{"encoder_arch": "convnext_v2", "model": "model that answers yes/no questions on an image's attributes", "encoder_isotropic": false, "encoder_norm": "layernorm", "encoder_inner_norm": false, "fusion_encoder_width": 256, "fusion_encoder_norm": "layernorm_no_bias", "fusion_encoder_head_dim": 32, "fusion_encoder_bias": "none", "fusion_encoder_parallel_block": false, "fusion_encoder_positions": "learned", "init": "trunc_normal_002", "residual_init": "zero_last", "max_grad_norm": 0.5, "max_steps": 5300}
Rows from block 3 of the image encoder of a small model that answers yes/no questions on an image's attributes, named by matrix and row number. Rows with one number belong to one neuron. Each number is 500 + 50 x the weight over its row's rms, rounded and kept within 0 to 999. All counts start at 0. Numbers have three digits each.
After each neuron's rows are labels from the 100 images, of 14976, where the neuron reaches its highest value: "place" is the part of the image that holds the peak. Only what is clearly more common there than usual is listed. The data: abstract colour fields from 500 small random pattern networks.
# fc1: MLP up (encoder.blocks.3.mlp.fc1.weight, 288x96), inputs 0-95
# fc2: MLP down (encoder.blocks.3.mlp.fc2.weight, 96x288, transposed), outputs 0-95

fc1.190:406428531562564498461521569581452472562430505463460423482550465418498497480461519500456464411487484400587466526544495520595531415502498542469538492436500532456507463473533502542487510451416401576546504541501507574557392469544564608493539494472485530550576493520427460468549531592500495553
fc2.190:402502527430485506513531512412494525410525475459583570449481525511504449441575481499557440663540442474449479510528500457443575523497527476454449434442579470535523487491605505539445509543495409569502528515440471466482543513496554556584607515488506474502522532399546459472514470547618491499
place: bottom right

fc1.219:510486576517607495486403557411483513543496528557561585481442461489513519512457555482494505549499497418454478488508496441504506361592537567508598432525516498532399506467463467441517528524495439539520439471513489647529482467424553364519496496492541513512516534476593512582435514468482515466
fc2.219:449441585569529459435503446458510541456551453426574459552453456450515493515478571419483591568540486555483531464460474429515424452498434445500558513554510534514512524567427480552514438538424382569564505470528421443474544575530576473525471612498524460485505485524495527435599465528518484416
place: middle left

fc1.153:512538432566490514561491505434439513538486480552540418512548479474656505549570511455506524513448531449465548461494438478448535471535479512524510461464520450486426380566541456432469489513402491556436483568636540492501590530429436517526426478523485484552542450560454461624488507523433517500
fc2.153:515463418535478490455471488475445443501531520483538495351436511599485489580506427463494504606537516488421519537565537503491622471514529487526435495527468614565557525458557446464582518520494500482515452484553501464542508570579471463526528423484590493514500510431531427508574422408405498485
place: top left

fc1.180:475467565438530580490568471457515468485424512616468488562483461524513531480504380494502511521595489501476489530445494513499499434465526485523494522500491489356466445477474523431494563575499424550558512599431589519598467457492577437541534418499561465501409546446619516487482463502541455558
fc2.180:501519420518498466476545588686494463485535435480490557477533452515583522461410555536500510508506475431439515459488465558570450481530533530399462433533506421420567518484500515553499481407454559431538431464473540488523485564552541531554422536515503558505533491512513361516495584538452483516
place: bottom left

fc1.197:632553509558521412475549508507543511448439481571431581484512552535514471363453374502393484503523578564454513538460534517546499525445489552561446501494531564473487453530521521561476493525503491497418571558521484608496538506419477512426524502390473556465470529414546507508506450507518445459
fc2.197:517479515547504444565529474489422498495522437572504480479508444506442516540516590578484543505506453559433415449504499549515459483500435451411614408551621491504440497494539422587467503517505433507409531536491568473531471511533518518415449548503402528620580473518473527468582555425484472528
place: bottom centre

fc1.130:595478533486488471458498465592514621485492448602476519492510519458448533537603456510468486537497456555462568456611523455430525563533550471438525503470483473563526523585459480490542507451436458380449474627534451475455501515528469544443487429530493466490459591469593463476473493453527511390
fc2.130:458472484517468492524635508468473547499425499543526453485446486465482446477494459498547557529465596479403550627528563554552538466480479493499477462510510406489511511493622420472473433465563558478550492570494431388507570546506551453429430472471550428532458511517568607554550496519445460518
place: centre

fc1.11:489412510483433525590483574557508509499583558473527563554408477510467480405426487496524510447494462487512529399491634502457508426472480520502512501598592513547565580542501476488487446543496429556529512528360483570536464444409589528531514519433549547471531510418496513480452498476543478474
fc2.11:462408485468437540530513477554449441545552536531512461537502503451552553417533534531401482454431550568598561564494515461552510512467476484496527429597569580402515564492483598395512470482424537543479475414518492454448452428551493487469575518518481534571496473488470408462599546489463531526
place: bottom left

fc1.265:444493493542416476482482452505483434459517501544571451447512461542481476434539535467489472519482551426519532406539493467481496512368524676547526439485475533693554530431510555457459546462559576537433507607531510483486569460525481517505539527499488469510510441495489487496526431522577461499
fc2.265:575523470465565477499451422449538537497514386420528555530560533517570554512451504460572523577472580512518564517472501475523490500461478446542455495454555567447488521468435583417415449438542462448542504555592489512427512598537464409494498577553439452449507432507567435510523558566455493427
place: bottom right

fc1.217:531516495497555556472428521507498492514500408442542544497501493493526538467505490496507513474524555551559600576576489463499471517467539516405567508503482577531548472519538533505424474559411433530459567571497450581530530457468527476424447461461497525530594450516403556304571425459532532443
fc2.217:514473498523492510502502524587545461467428502519454551458403550531444436526482516474485462550495448467485523426517488585428568508399613381450590516455602473519575534510578507482520470485523455539427532469449580581528498515500571483508376477543522502466473465588538449504482472468501545612
place: bottom centre

fc1.269:619477421589390548454531549540435536484540437673475556524533479505507506542485546544528518541502441488492517517532514516595633492493517408434556471437506401538436485584504473478471478412449398475556485554510486470521489475431495494510452432486505490471529502520491511478493505486434550547
fc2.269:461478479422426533437533424447558528521461630440535422499515418482503463559481532514641450502520504543467530505462449503532483486520512428597540484540497490545558432465486533514493545489477535545454502648503415506580564591460555478510525454445554454483584438473504503464459547520463539414
place: middle left

fc1.245:463505571514538472501604534537511452569500528673529534489464486480511514525411454526415498473485498481442465367492514587407534529440453515560509458511534498460502555443472535548471464550444568467481486583481510561422490344511527490502500540556494505446519522478556484452572542540429434535
fc2.245:527423547491484532467496484374509449487523492486505435503535439472494484461526446403475460368525513575527536494478465492530466558555452419509589481557504471465443434419544537493570473528521531598519533660499496461491499552546513559548500552456505547527478551582496508486459562384393522480
place: bottom centre

fc1.241:473521487480466626507462538477462526560499532522550568558488482522488463441390484425522483471502464432467498450510560517550494444556517551481484401410582536474463563479442483627451537455496488482607437589515519451553495479394477495533456486447512568479577540549522490615456545540539424470
fc2.241:507492511548559538539553480504485556573540593530597431505516389463470445450422549524510481448441524557554493526474573484469503409477471434474477456461527571506431486426529541535498474542505477427580539418457566568610458496522484561481404443466462523526505433517500551520467491605422465591
place: bottom left

fc1.142:538472486525378563478475518475448491539527442635481518470438530421522470527479457573469495561520487461520492600494532515544590439523506422506510518417523543576514546407593554585438528552485444504530548514540512475520459504391441458529479501464502478462438512434491499454426504663494522501
fc2.142:573502452520564384522517467420465500598503604488449519471469459470442541522465483470500516490588536452462511526525547502506565520498531567456593423510491465478497507403530482482461480569435560492484548574505485502631602566513531499520513440379425475523517531511443396505395516510448541498
place: middle left

fc1.135:597565530538409441480576502490475543544522527539541541508471423435520536453543428504515545481565462443515609507510521514485580390508527577480489530495413447432463503535563484457566509382499426497513504565458520431517398473494521487521511500437538355495491558465561563534559465483430522515
fc2.135:525493558471574479436494509435511474558459584561534537507550544462516440408515523487374435440489458457564484535441537403388480464483438510510573590518508452526518431487549491485471576492608510541448414552504445422539494554461551436461473558482581462587524545534531576522536530514460501521
place: middle left

fc1.140:496499510571438445435494538505477551594434515586470512507502549514552494430561452426570566463432544468502434461484527462472482553496457481578474470474415546484424451507473465505467435548481491480449536488701522484410487434511604510537467520508547558445525532465579548439492532535552548443
fc2.140:527326502496475485433558482516497463541551462545513462552472485575605497556476466353516528492471604506506590516503465539569470513447541472462560612490469525505555536497454407525513445477497515398498495480516482495523464466497467547491472461448520475490446586483418454468608527457599499500
place: bottom centre

fc1.213:508519491548554537442519480416523507490440608455463463429500551658488543614537490510447473432470489502502492581551565512542511607447466456508493443520460540569504466554541443467472556471523494486558460560465452460510446418507503550487410489501531420459437459590494527441558444612495509456
fc2.213:545506561521540486572546544433527606520545460477464471461460474475457537476532466459443510495530594460503522488574368586557504459565506523585425500559457526489576551447558474448451504515479419490446511494481549508446585410523485565512524525547580363516509421494475423542470457542458427469
place: bottom right

fc1.19:505522476516608597551486583507445543524467454624437447479480531490506513576530439496497489587499409454471457516490463494538611468516593526508439533484466520488396536498487481516433495558537594527545421548475501453491466528460461477528493473534503394346443467537477530450516496552553428544
fc2.19:449602517470520458452504496446476545521498519539457486547513462415482519389392554476526426537516550422520456491489566494528485525564536513541585527543432516397538457431595588495427447497513510592513487518514409464465522584452537502556506530457491498538498524566526500505339558568480537462
place: middle left